Weights of a small image classifier: layers 16.
Rows from block 10 of a small image classifier, named by matrix and row number. Rows with one number within an expert belong to one neuron, the router's apart. Each number is 128 + 24 x the weight over its row's rms, rounded and kept within 0 to 255. All counts start at 0.
Before each expert's rows are labels from the 100 images, of 14976, where the router gives the expert most weight on average: "top examples" is what is common among them. Only what is clearly more common there than usual is listed. The data: rendered roads seen from a driver's seat, with toy cars, trees and houses.
# router: router (model.blocks.10.mlp.router.weight, 8x192), inputs 128-191
# up: expert up (model.blocks.10.mlp.up, 8x192x192), inputs 128-191
# down: expert down (model.blocks.10.mlp.down, 8x192x192, transposed), outputs 128-191

# expert 5
top examples: dusk
router.5 [131 133 117 122  78 115 123 139 131 108  89 147 131 191 114 106 178  78 107 112  92 207 132 137 124 129  81 131 146 107  65 148 107 143 125 129 159 124 142  80 136 142 146 150 129  78 120 129 114 108 107 173 149 161 139 146 102 145 134 132 154 134 163  95]
up.0 [117 148 133 135 129 126 167 129  97 140 124 167 129 133 145 147 113 116 120 130 119 120 104 134 114 142 156 171 126  92 129 109 133 109  93  86 117 114 144 124 139 129 135 147  85 159 133 101 130 139 109 135 143 173 157 152 120 138 160 129 129  89 108 132]
down.0 [136  94 113 116  89 148 127 148 144 105 115  98 123 100 148 131 117 143 111 142 132 164  56 128 116 130 120 160 130 118  98  92 103 143 140 142 114 106 137 120 132 173  88 114 143  97 105 125 116 140 101 134 131 134  97 114 112 146 138 191 140 122 129 160]
up.1 [153 107 138 138 133 124 127 134 146 124 146 171 106 119  80 143 124 128 108 131 126 123 115 108 106 142 125 173 101 127 107 110 181  93 104  87 147 154 156 136 117 175 192 106 101 131  79 107 144 139 110 124 115 156 100 147  90 111 138 149 115 123 116  91]
down.1 [152 130 125 118 125 156 100 113  69 168 108  90 128 154 139 146 105  99 145 147 110 151  85 104 147 127 148 126 141 142 140 108 100 141 159 131 104 159 124 114 131 133 131 130 153  96 183 169  78 115 102  68  87 106 143 151 118 144 122 117 130 110 148 123]
up.2 [112 146 139 108 133 131 137 138  85 154 156 176 130 140  88 135 127 109 116 137 124 110 112 121 111 138 146 148 167 110 116 104 136  92 109  80 138 137 136 130 137 140 150 141  89 137 137 133 113 145 103 120 119 134 156 124  99 163 128 135 106  94 134  85]
down.2 [155 122  82 120 114 114 108 129 149 119 105  95 118 144 166 137  82  94 134 147 121 157 121 163 125 105 119 107 126 158 172 125 118 168 158 176 106 105 127 116 132 162  95 126 148  98 139 131 113 105 127 141 172 125 100  80 142 132 115 127 144 108 135 163]
up.3 [131 174 167 117 146 142 135  92  83 174 153 147 119 153 121 115 139  80 121 148 115  98 128 106 106 100 111 124 168 130 137 124 132 137 121  65  96 144 157 138 143 149 131 163 115 134 151 141  86 126 112 119 106 122 174 139 113 134 136 135 102  69 173 125]
down.3 [136 119  86 110  90 158 115 134 145 126 130  78 161  73 157 136 105 136 142 104 113 150 152 132 163 107 104 154 112 148 145 141 134 185 147 169 141  94 145 102  97 126  96 121 142 103 129 135 128  98 131 128 140  96 109  90 152 166 142 146 147 120 146 151]
up.4 [124 135 138 108 128 151 153 142  92 117 145 159 138 128  84 129 110 127 101 140 122 126 110 136 110 162 141 159 143 123 107 107 144  72 123  84 137 121 128 135 142 148 150 132 114 155 123 122 119 144 103 125 147 161 163 144 114 136 137 132 103 107 140  97]
down.4 [163 107  98 108 106 150 140 123 133 140 109  85 133 105 162 150  85 139 105 150  90 164 107 171 127 101 116 128 133 148 171 137 107 149 138 148 110 105 132 117 150 167 120 133 173  92 137 159  88  98 108 109 140 128 126 120 162 142 102 128 125 123 157 149]
up.5 [110 134 136 138 109 138 141 131 118 161 170 161 111 124  95 148 132 153 102 145 145 129 100 132 119 164 146 143 109 127 125 107 153 100 106 103 133 138 184 129 117 168 157 109 125 169  90 106 144 159 112  90 141 144  97 121 123 111 111 150  96 114 141 107]
down.5 [154 120 122 109 118 164 120 117  83 138 139 104 135 125 131 119 101 131 124 137 120 159  92 141 123 106 116 123 128 162 164 126 115 131 147 129 119 148 178 121 144 153 120 131 144  91 151 139 103 144  98  89  99 123 154 143 122 152 116 107 143 144 123 169]
up.6 [ 82 133 158 117 101 120 126 140 102 156 153 143 119 153 128 121 103 115 115 109 144  91 124 142 135 114 111 157 134 100 131 125 152 123  92  98 129 106 159 131 115 146 143 123  82 168 132  91 162 110 103 127 108 145 144 160  97 151 171 121 134 127  95 119]
down.6 [167 125 108 147 123 131 123  85 134 129 124 119 131 122 145 152 115 100 138 174  93 163 156 178 148  90 110 116 124 168 153 173 101 149 159 139 120 124 145 103 156 133 128 124 166 102 105 148 124  97 164  96 175  95 135 128 162 103  82  99 120  94 178 137]

# expert 6
top examples: dusk
router.6 [159 143  96 153 111 168 107 136 105 115 133 125 124 126 166 162 123  85 137 141 126 125 136  98 108 106  80 140  91 146 136 138 141 154 153 166 122 124 107  81 111 136 126  95 122  94 149 156 113 120 137 112 106 118  96 130 144  94 112 130 183 157 127 155]
up.0 [101 149 125 132 164 110 151 158 129 150 158 189 132 152 116 108 124 143 123 152 137  88 128 131 145 162 160 152 139 110 116 120 163  65 119 124 118 135 102 138 137 128 129 150 102 153 109 105 159 130 108 125 125 140 145 141 128 120 142 119 124 158 111 120]
down.0 [115 141 171  98 149 127 130 122 108 112 146 142 140 126 153 123 134 130 140 208 124 140 133 116 155 119 149 143 132 136 156 139 109 126 156 154 134 150 123 162 127 112 101 112 126 100 152 145  97  98 133  91 123 118 134 131 141 130 122 119 132  84 165 162]
up.1 [102 138 105 123 138 136 167 130 148 105  68 162 114 165 147  99 110 157 124  91 123 101 127 125 138  96 142 113 151 133 154 120  97 131 162 161  94 132  76 132 191 111 111 152 148 149 133 133 116 134 127 155 100 130 138 124 144 145 115 141 133 166 122 163]
down.1 [133 175  46 137 125 139 143 141 113  86  88 110 150  87 117 121 132 125  66 166 130 144  72 165  70 119 137 135 131 130 165 109 127 137 122 143 155 140 169 101 154 120 140 126 155 144  98 114 130 141 131 149 170 115 148  90 122 150 140 156  67 118 131  98]
up.2 [119 113 165 138 138 164 159 154 126 199  85 159  86 123 128 105  91 150 131 152 148 105 127  88 136 155 166 159 170 131 115 137 107 113 154 104 123  97 180 131 123 125 116 161 143 137 142 124 103 120 156 104  86  95 168 149  82 144 120 117  89 123 119 140]
down.2 [151 150  95  86  78 111 141 123 127  89 126 113 114 124 139 128 119 118 130 118 128 139 146 129 150 155 107 149 119 125 162 155 129 142  42 132 136 122 106 127 123 150 135 117 127 156  83 146 133 107  92 100 215 127  97 147 135  76 129 114 100 119 155 113]
up.3 [ 98 141 131 122 133 127 157 139 145 179 150 163 130 136 147 101 150 117 107 117 133 104 108 104 167 130 150 167 150  89 119 124 157  90 115 157 108 117 138 136 137 119 129 155 130 142 152 109 152 113  98 150 112 130 138 146 129 175 156 111 136 159 111 137]
down.3 [130 128 140  92 127 110 145 155 144  81 117 132 183 142 138 108 117 140 117 159 160 106 159 113 119 107 126 129 149 101 162 161 124 136 168 148 110 166 125 126 155 124  86 124 141 105 134 120 143 101 150 108 114 129  82 115 145 116  92  71 144 160 129 153]
up.4 [133 129 146 133 174 113 170 129 131 109 145 181 128 151 107 134 132 137 109 105 118 100 116 119 136 142 159 160 130 116  89 114 160  67 122 116 111 155 101 149 139 131 150 143 103 128 110 122 162 142 111 155 122 160 120 135 127 150 136 144 147 113 127 115]
down.4 [114 149  94  92 129 111 140 118 120 129 131  95 188 129 131 125 193 134 134 129 131 130  81 146 107 139 130 101  98 106 145  94 158 155 124 148 111 141 104 149 137 107 104 131 119 162 126 139 160 132 121 158 134 151 106 128 167 107 121 158 136 111 122 143]
up.5 [ 91 150 136 146 134 149 150 135 141 124  98 162 111 144 134  82 121 129 112 118 149 105 109 119 148  83 128 149 131 112 122 103 163  89 139 111 117  98 115 133 171 146 139 136 107 139 113 106 136 129 122 162  92 173 149 156  95 153 146 115 144 162 104 140]
down.5 [112 138 104 106  88  91  99 184 134 148 152 108 153  93 129  92 153 154 133 139 137 147  89 120 118 114 136 137 122 128 160 132 178 172 166 149 145 106 150 157 146 117 137 121 107 138 132 113 141 115 137 129 168 138 115 111 146 104 145 151 140 115  98 135]
up.6 [158 132 122 178 173 157 165 149 151 143 142 185  90 125 128 119 100 132  92 162 129 171 114 113  85 115 127 131 143 118  92 138 124 112  99 133 107 101 125 137 105 158 141 159 159 168 102 115 132 156 146 129 138 100 191 138 121 121 144 132  89 118 138 118]
down.6 [109 129 101  77  76  85 122 144 162  90 147  84 153 112 123 117 189 158 127 129 132 145 112 131 128 152 136 104 119 106 155  82 173 120 129 154 107 126 134 127 100 108 104 141 117 111  66 108 164 104  82 128 167 152  79  89 160 130 126 147 144 124 171 140]

# expert 2
top examples: truck
router.2 [175 137  85 125 164 159 101 135 129 131 156 102 114 120 154 133 135 113 160 130 114 151 163  91 116 103  72 147 106 142 172 164 109 155 116 137 136 157 141 111 132 135 108 134 148 101 148 143 100 127 163 140 144 112 115  98 137 130 114 151 129 141 120 121]
up.0 [ 86 150 139 132 137  96 155 190 124 141  97 144 131 138 131 104 123 158 114 141 164 130 140 113 109 140 155 113 158 137 128 111 136  92 129 139 102 157 117 167 139 118 138 149 122 156 123 115 153 102 133 130 116 174 153 121 133 116 136 141 144 158 116 122]
down.0 [148 112 162 140 181 178 142 137 182 136 159 131 168 109 140 137 114  82 122  90 131 120 171  97 144 114 110 159 140 113 141 161 143 155 109 188 125 136  97 155  97 116 107 161 146 123 154 135 148  61 135 141  86  93 152 147 150 130 131  87 136 166 148 124]
up.1 [130 112 112 129 133 125 149 166 129 149 134 162 159 113 137  89  96 188 118  98 157 127 148 133 145 132 122  96 114 115 153 146 166 117 116 137 149 126 152 154 138 114  96 129 128 160 138  89 170 125 168 153 116 151 164 139 147 128 181 119 138 184 118 131]
down.1 [130 129 130 101 177 132 134 112 105 114 120 109 123 127 137 128 114 103 113 164 140 143 156 154 116  96 131 110 130 133 174 176  98 160 121 134 128 175  98 140 136 126 140 145 145 105 106 122 112  78 132  93 104 129 143 145 143 102 106  82 111 110 166 137]
up.2 [103 122 164 103 157 101 182 185 102 124 130 158 131 110 139 116 116 152 125 163 171 125 119 127  76 156 162 114 164 145 156 131 137  93 161 110 119 152 124 150 145 113 130 157 126 141 144 127 108 131 151 123 123 154 173 149 131 124 124 113 131 115 118 143]
down.2 [142 150 169 140 144 176 110 130 126 157 177 107 137 102 171 110 140  81 130 107 132 117 133 112 164 113 108 153 137 107 129 151 126 168 116 158 114 125 162 123 124 128 126 145 108 128 134 128 125  90  90 136  93  86 108 145 135 174 155 107 150 155 122 136]
up.3 [ 81 162 157  92 151 126 175 186 131 131 109 151 144 152 130 116 118 149 164 147 127 100  87 127 100 149 133 137 191 137 112  96 128  79 106 112 127 140 124 120 156 107 117 155 123 152 119 130 113 148 132 136 123 141 129 139 123 134 120 141 138 110 123 121]
down.3 [123 111 151 115 136 152 138 103 184 129 107 157 110 103 123 139 112 147 186 102 103 151  73 117 116 117 116 133 111 134 132  91 152 149 160 118 116 141 138 106 125 139 121 124 159 109 128 131  91 112 138 125 121  89  98  85 161  81 109 159 122 135 166 130]
up.4 [108 147 131 122 121 106 186 131 124 102 139 171 137 145 132 109 135 132 127 123 139  97 114 121 123 120 151 152 171 124 137 114 141  93 133 112 112 139 124 147 169 109 131 170 123 118 149 132 125 114 119 117 134 160 138 134 121 136 157 149 140 135 153 124]
down.4 [143 127 133 114  84 133 114  95 141 104  98 124 142 116 104 117 109 149 187 101 124 145 142 152 136 119  85 131 158 120 179  93 147 113 136  96 129 149 119 116 106 153 127 141 194  89 113 157 147  85 154 148 125 102  90 106 134 127 130 141 137 125 142 138]
up.5 [ 88 119 146  64 120 113 149 178 122 149 150 136 158 144 123 124 134 135 119 121 130 121  84 126 105 151 156 148 150 117 102  82 137  99 104 155 117 136 139 109 162 115 115 148 124 115 138 131 114 151  97 125 150 123 130 134 158 134 132 143 149 126 142 105]
down.5 [141 126 147 106 140 140 107 130 152 129 117 129 147  89 129 149 109 145 169 103 102 131  53 137 113  88 121 130 123 139 139  85 132 156 129 161 116 126 132  77 120 143 128 101 146 113 120 136  83 147 131 112 108  80  60 109 148 116 133 187 113 120 171 124]
up.6 [102 142 157 148 139 109 180 147 156 120 115 194 113 149 117 107 154 128 114 134 144  88 113 136 104 114 126 108 156 133 117 110 128  89 133 115 109 132  78 137 201 104 143 182 119 135 116 121 144 136 138 144 116 154 145 110 121 132 153 151 129 134 152 132]
down.6 [137 143  79 133 117 162 117 143 144 119 120 145 124  65 119 106 103 130 167 135 148 149  91 149 157 123  82  94 136 121 119  87 158 145 199 134 153 118 147 152 112 128 128  99 144 129 142 149 166 127 159 180  88 129 131 131 125 173 112 147 129  98  98  97]